config.yaml
train_examples: 39062
hop_length: 160
hidden_act: "gelu"
kernel_size: 25
widths: [192, 288, 432]
residual_init: "zero_last"
optimizer: "muon"
orthogonalizer: "newton_schulz_5"
adamw_lr_other_params: 0.0017
batch_size: 256
weight_decay: 0.03
adamw_weight_decay_other_params: 0.01
Rows from block 3 of a small CTC audio transcriber, named by matrix and row number. Rows with one number belong to one channel. Each number is 500 + 40 x the weight over its row's rms, rounded and kept within 0 to 999. All counts start at 0. Numbers have three digits each.
After each channel's rows are labels from the 100 clips, of 14848, where the channel reaches its highest value: "peak on" is the class under the peak. Only what is clearly more common there than usual is listed. The data: strings of digits, spoken by a formant synthesiser in many voices. In brackets: how many of the 100, against the usual share in percent.
# convs1: first pointwise conv (model.blocks.3.convs.1.weight, 288x288x1), inputs 144-191
# convs3: second pointwise conv (model.blocks.3.convs.3.weight, 288x288x1, transposed), outputs 144-191

convs1.66:526522532535525473478449465493532451501522500545454479501518526493441513492521465527494507539581453520456497511561534521484490482558491491495522
convs3.66:428429523503458485532532468532470517551494541547480552502511542498521518551428530483553512616548500503498491565489487498462582501539478536502511
peak on: /ɹ/ (60 vs 2.3)

convs1.264:536513520479478493550431476492452458478562492474546490549478505409568464534514579441541554550477441503499526503504480503465517538492541427540430
convs3.264:435488543491442421483460444496579540569500577517479580551509457480470498460502502481482491557507459554537549477495497536562495501508473492496535
peak on: /aɪ/ (72 vs 5.7)

convs1.259:524428470476582528494535553507568563508507525490434462506519425507452487469482387477509489496514481507459448500581551490516480520492468518447506
convs3.259:594528518555514452530471475500581505564494507524493501455488489483491478513495528481520467455459535556428564451527470461484546462459442495496418
peak on: /ɹ/ (75 vs 2.3)

convs1.175:476462519469411453507456468532495502498484449544450517520484528595547531460566535531584428548522492449488539520526467525536561511526460492567512
convs3.175:414424481516545436512557416469557498557493552493497518472517541504547527519552538413563504572448455509514488461503491503409543628444565541504497
peak on: /t/ (35 vs 2.8)

convs1.233:471467461503457496445509523499540522468493490444514537427502442512467549490535487499479461510471478489516508486514516463431523446520531503503536
convs3.233:530476560511506541496462538457560451566490493484505472500516504500503513481531425532527571414515513544462578517502507509525488466484447558496500
peak on: /ɔ/ (57 vs 2.3)

convs1.62:519523499521518546498478589522589447516490577570444498542444509529434488503532528563459513452385471481449503429512459519540526519531501441469493
convs3.62:522489477464520514502509568506510460441513513457508466438485488489539503518536529478476621481600498480570558529493569544472511554489460498489530
peak on: /s/ (27 vs 3.9)

convs1.8:583496482465510511566538467458516511532485494478510556537460480489441426541538516386538456518530546517515535482456493460534577573554457496469534
convs3.8:521500439501558509511496546510539518541538443458525523532498398461485493520505499555540545471502551522513447510520612531480453510466487553494415
peak on: /f/ (41 vs 2.5)

convs1.32:510484558543509492459487464518470507520480466396534453493499454495444462496488465464455468528504539464526442490502483481611491530447500427479501
convs3.32:531541453488542505509531476538471578484411498519423484560490465504459500518469476498467588540529455483465554567517503470527520501499500499498552
peak on: /aɪ/ (93 vs 5.7)

convs1.269:509481420499526467478528526485589536440449517477414470526517486444512483465422513506537497513474500466451406491507523483549533509538507501588572
convs3.269:515499499467543442496530423489413493481492498512519530466506525472475479401515485498476483531517414547451504577513438480412487528402616555515472
peak on: /i/ (44 vs 2.1)

convs1.188:506520573530531585514480454530486491566488468516425502525541494508462504522571462516560434504495489501458517492491513479526534541431508446454450
convs3.188:477427520474486451481454507551476469591556522526544503443522498475536512479620448446490491457412532542423475446492442504424509408528508528508499
peak on: /k/ (54 vs 1.5)

convs1.138:484417493535523497510452560469543512562450466533535471523453596514556494515475541501535446572510465476462555439475571461481546512578491494534528
convs3.138:524516447515544522534477466471523538512532483454523509548484499493430511434539421414434400514509540514465507479542520484499537490538553479505468
peak on: /i/ (69 vs 2.1)

convs1.257:456482543500487481504493473504554430495498470477411469510496521507485504474596495518534507454532481535498444449549548497522457498466474441502500
convs3.257:458459481515552526473541484499529463451521445499517496391516424521570489502488525487495603454526476554476509544484460468463534499425431532493506
peak on: /s/ (37 vs 3.9)

convs1.184:540537483444518565475510545530507542563583490548483513481514426476460548449536539539468492478543506481497552442567545503509508466565435457467477
convs3.184:463538545502543506505402493483541523558517531527453590426462494526582463544454425482483502518469521499523518559484448497546502541457438487506502
peak on: /i/ (35 vs 2.1); /ɛ/ (27 vs 1.7)

convs1.232:505505492449511555486457443491503566462499514502475584491504494500501535543549548559511431471520434534562468454455530496509520428476516496516501
convs3.232:534517519506482474525580517497476441562593469436489546497501509487499525510548591399490555404455515467539531484538529538482540508498547520498524
peak on: /t/ (98 vs 2.8)

convs1.17:546524459491473483501504488501569481523448426518457546544535433463491537533435454478447499458454624514467559512534568497547569496572475551579513
convs3.17:505479578494428535498533468441512569485463503517481459474494426473516494473512515519497508471489498494415554468488516561578462500419517581505565
peak on: /eɪ/ (50 vs 2.5)

convs1.67:601469562502435552502521532586432575527475502570545456486473516538536515476485521484513452495496452486487479529460488467541535476566456576478464
convs3.67:533465549531556450499528496550377468499545501626462526555514473445522520619546511507538544538459498528547501523538550529518478501510399530502522
peak on: /eɪ/ (26 vs 2.5)

convs1.24:465515514500530544458500479518523588573513458462374521533521528499543497598515580505466498616515544484450504526472487479428492540479492525483463
convs3.24:458511401487480484492552463481501539558517468518469509539494456509423487507526502507480480482495497474500526465470487501489519522547538503501543
peak on: /ɔ/ (69 vs 2.3)

convs1.37:458535548507440533415468573535522549458540520484475576499542492484601558567505484463526538454553484484493481502506507491463475515478510531520503
convs3.37:519464481522499506485533487414528598590524563506532514454499493539535501524510476521462472574487540556521585508521469476531514508450540487497484
peak on: /aɪ/ (43 vs 5.7)

convs1.1:510462561566555469488546512589501502526479480516509505524451501540523551581546577552493500524442559406554504537578522500390489525487495516442489
convs3.1:580528446441521519485541525447426495500619509474446546474501515496455478558487487484507450459438544527526503518478537462443503516483557457488588
peak on: /oʊ/ (28 vs 1.8)

convs1.260:519509510498452473550502508555486490545596562463504491454481457510451505523440491504514577513547458457428474554526523508501483487522515419531576
convs3.260:489522485493530573533554449449426499443530495513533508501532466507426489452507464504505540427425543484472565462504446506503523518467445485514464
peak on: /f/ (36 vs 2.5); /t/ (36 vs 2.8)

convs1.27:542441489487534486514532476493485548504426407514478524432481510507473545520473497426534428555473613449520433537489447469486505502529512433490531
convs3.27:555522449486511460495486474520506488469545548537561527439504530473487510610464452564531505417484519517502488535502519479488564490469573528490486
peak on: /ɔ/ (34 vs 2.3)

convs1.87:491448452517556520519496483495555427543497421467571538439480498471478494497539521507481490541444488478484464580521499513510468484503515564476460
convs3.87:448513586489466466501470488511475465520515429474505479412500519522465559471471501530546461481477605495560505572513545555575524455508463474513522
peak on: /t/ (55 vs 2.8)

convs1.178:477469508515525575472513531468440513475504515482486543509482394503465517512442408496477520480571503522466514450443549491507521511554459488484475
convs3.178:566490497440553540518468506492515488536521488461550428491524446510516549536446523542514542500497470493498463524494497446581543477443508474508443
peak on: /k/ (35 vs 1.5)

convs1.280:518526502492416565505555508529478568478460459451501501543550532451484551493565489459497448530541590501558559535495516516535602520522473475517542
convs3.280:484524559543525457469510498480441430464573474516523458476495469478531460573468504555524451539557489562543532486513463513472493421512525542513528
peak on: /f/ (40 vs 2.5)

convs1.28:510544502468490502453489497503530517485553490515533551546449558516536534460554452531497472449487460544455476554496540515448479531599553531493516
convs3.28:492554452533546484462520552500491511506488532493485501467512532466500499582480470483453465551513520496477511518481508494547514493492516562498534
peak on: /aɪ/ (31 vs 5.7)

convs1.252:470432489480544509502439498495529517523436484450530507500479534520456530537619541436500456553492469546498488612461446467547506475539551498473452
convs3.252:464480456516473417486523488551562567410518461491510463509507546472459496484425494520548494533482492498469481499481524520411541500524534486505471
peak on: /oʊ/ (52 vs 1.8)

convs1.124:497480493525410507476446575547531576499496448430475516480521454505529502518528542458499532524458391488466534523492485509591532522464478448529472
convs3.124:445519468497415495502423508534514515477470546521498549460496492472555505573570487433501504614547607424517499515511469504516509488455571554504529
peak on: /oʊ/ (93 vs 1.8)

convs1.235:556535453470497403443525538571575539537498528559493507515503559479507495543542448530461522412584436485440522442510488558476590506474531499457506
convs3.235:524507454471457553509481511547430519510591456543554477552504521453486533528516529444501448524438580446497558561486523482501436546544476547495527
peak on: /i/ (56 vs 2.1); /f/ (28 vs 2.5)

convs1.46:556592493489421494495466581530417516542477458505448514514510566480510487508511464567465487513441500448488511486584562524574537539533481466537502
convs3.46:541512478480495492513516532491522504516525560535430470432481461545500455508543476492470496450438489518500496490520566473465607396558515519508464
peak on: /ɔ/ (29 vs 2.3)

convs1.86:537450482477468477530516535478444509476435462517554494581502484538465478515563383554479562510453478502475496483508477527485539451545459524470457
convs3.86:513433510481503431484525444548574579545377493483538498494503515529434518484451459517534463466487565519514519540482470519488494537509504495518495
peak on: /oʊ/ (64 vs 1.8)

convs1.153:523529419485483600486471474498481513418526576415501505543511514495570489505453523464509475488532485472465466518466518519484458560452466463510530
convs3.153:508489442492453520535453460489458477493490527494461495523533471507520486495556565566464468473482464468587463396501521497525495478472413548490536
peak on: /eɪ/ (43 vs 2.5); /ɪ/ (33 vs 3)

convs1.214:514489533520533527514497518509474592496548478482434532489512611504577495531518431502503545598516520504491501421505462506474469441473527491495510
convs3.214:455476524469455462478512495536510589570544518478397559498481555499532506558449520510505463469450466546520517431512478461466448486473558493499501
peak on: /ɔ/ (67 vs 2.3); /t/ (29 vs 2.8)

convs1.51:530450529506533527494447604610452490457543499532526462545437482477493577468517458449553521504499475582531493497491518487539474500570454490494571
convs3.51:538557511503520566502490575517485493493462502452491567523483520478405508577520447475517446469453453523495533535489484485566453526579444458510502
peak on: /oʊ/ (26 vs 1.8)

convs1.16:488462493508507564498501550457499496557489485522455551587515497493542554518475563510443468545451526485540464481445457536468573497508506505514511
convs3.16:429429436512541516443537460542537479491464436555468388442497466501495508474526523520540537555516540559549503514539506472501545486460525405503529
peak on: /ɔ/ (91 vs 2.3)

convs1.171:518516513499556464472444464550500569539500448457528541487478426526404490464566453561508483488517493536545497598478470524537539486572470532541472
convs3.171:556498537473463478545574512581441479511478487496563507478522495508448500463538475537482473522593514516499589472487501462484510483501437524496477
peak on: /k/ (39 vs 1.5)

convs1.120:486547592492456557544516446564460574532500487509470567541518438502500518510591505505510577474515454531540475546485503495499464481451521421450535
convs3.120:561485488505513502485537568528485501439490511512435442510498531546467499489526487522495557579522496499537494482542518470509497531498516516507525
peak on: /aɪ/ (32 vs 5.7)

convs1.36:499453548498488497535509478469564482533474522436486414552527519506438514454499450508510510450499415497507491462540424493595538486524544428463525
convs3.36:495535526485456507508464420444535419544437470447542475481528504529480476484492511426550496507483580525549464572530494508479421492461578579505434
peak on: /k/ (32 vs 1.5); /s/ (32 vs 3.9)

convs1.97:527465483532491507548507460542449479528550482477489547511518558479483557550474509437563438464464519480457470499577480498522553530443535493511491
convs3.97:435478505496554559546503490523446502438545588550492533593549486516550501519526455456464424488477494548483431531504446501502499532511466520499458
peak on: /t/ (50 vs 2.8)

convs1.199:484508499503494489493499405557482597516536414484551513452513474508523506514532600572471494529412476548454548457466517468489498549485455516478466
convs3.199:466527535497533507502508493502455495514458482494506543419498440506516506538521551456546533566483543542466434524478505514471491498504464509498516
peak on: /oʊ/ (62 vs 1.8)

convs1.195:502487488521468459509536464528445530572499476501535504531513493487537493496468559513507559469498461510579505536514505518515500465449502409492451
convs3.195:535624469481422457468438519464519532470485531517470493494478489530497494482468510496528407504560533513434459482501471494513440472562492492508425
peak on: /k/ (45 vs 1.5); /ɔ/ (27 vs 2.3)

convs1.261:514530543526507449431548434479509524487516513553459526555495466489339529494533496504580486563532513449533517524488476463443446488486478485469533
convs3.261:525539525500516526492436546516483588441561471467464470481506523488560480455557485413557506547494520545472631553483526468530415520495506500497477
peak on: /eɪ/ (73 vs 2.5)

convs1.99:495455469499480496494539540535487535464471447548540442478495467521488457484474479492428503464482557478468509422498531516498525507445507502495485
convs3.99:481501535485482524494454506490498517496624501525415489608493507490494478513516433516505451557558527550523438446533484500482508483519457492499514
peak on: /i/ (93 vs 2.1)

convs1.227:440502460438476535479482494487540531430419546489454550511475494540375543483554440463534477490509465442509509493510449512502489486529454482529555
convs3.227:505476467533574578455440499456518522473487504542460489481516538499435477485472515454518524566513440492499498421532499489473506473471459511485496
peak on: /eɪ/ (90 vs 2.5)

convs1.206:566486538493519505496524481543541503429480486461450509469500471420491534479559505515524473465455524495471453569500447475528503548539516557437535
convs3.206:538398467473409446502507521551612468539607462483521558613491439492508458591532508483508448489452567499547504487492474528555549490445585426508532
peak on: /f/ (28 vs 2.5)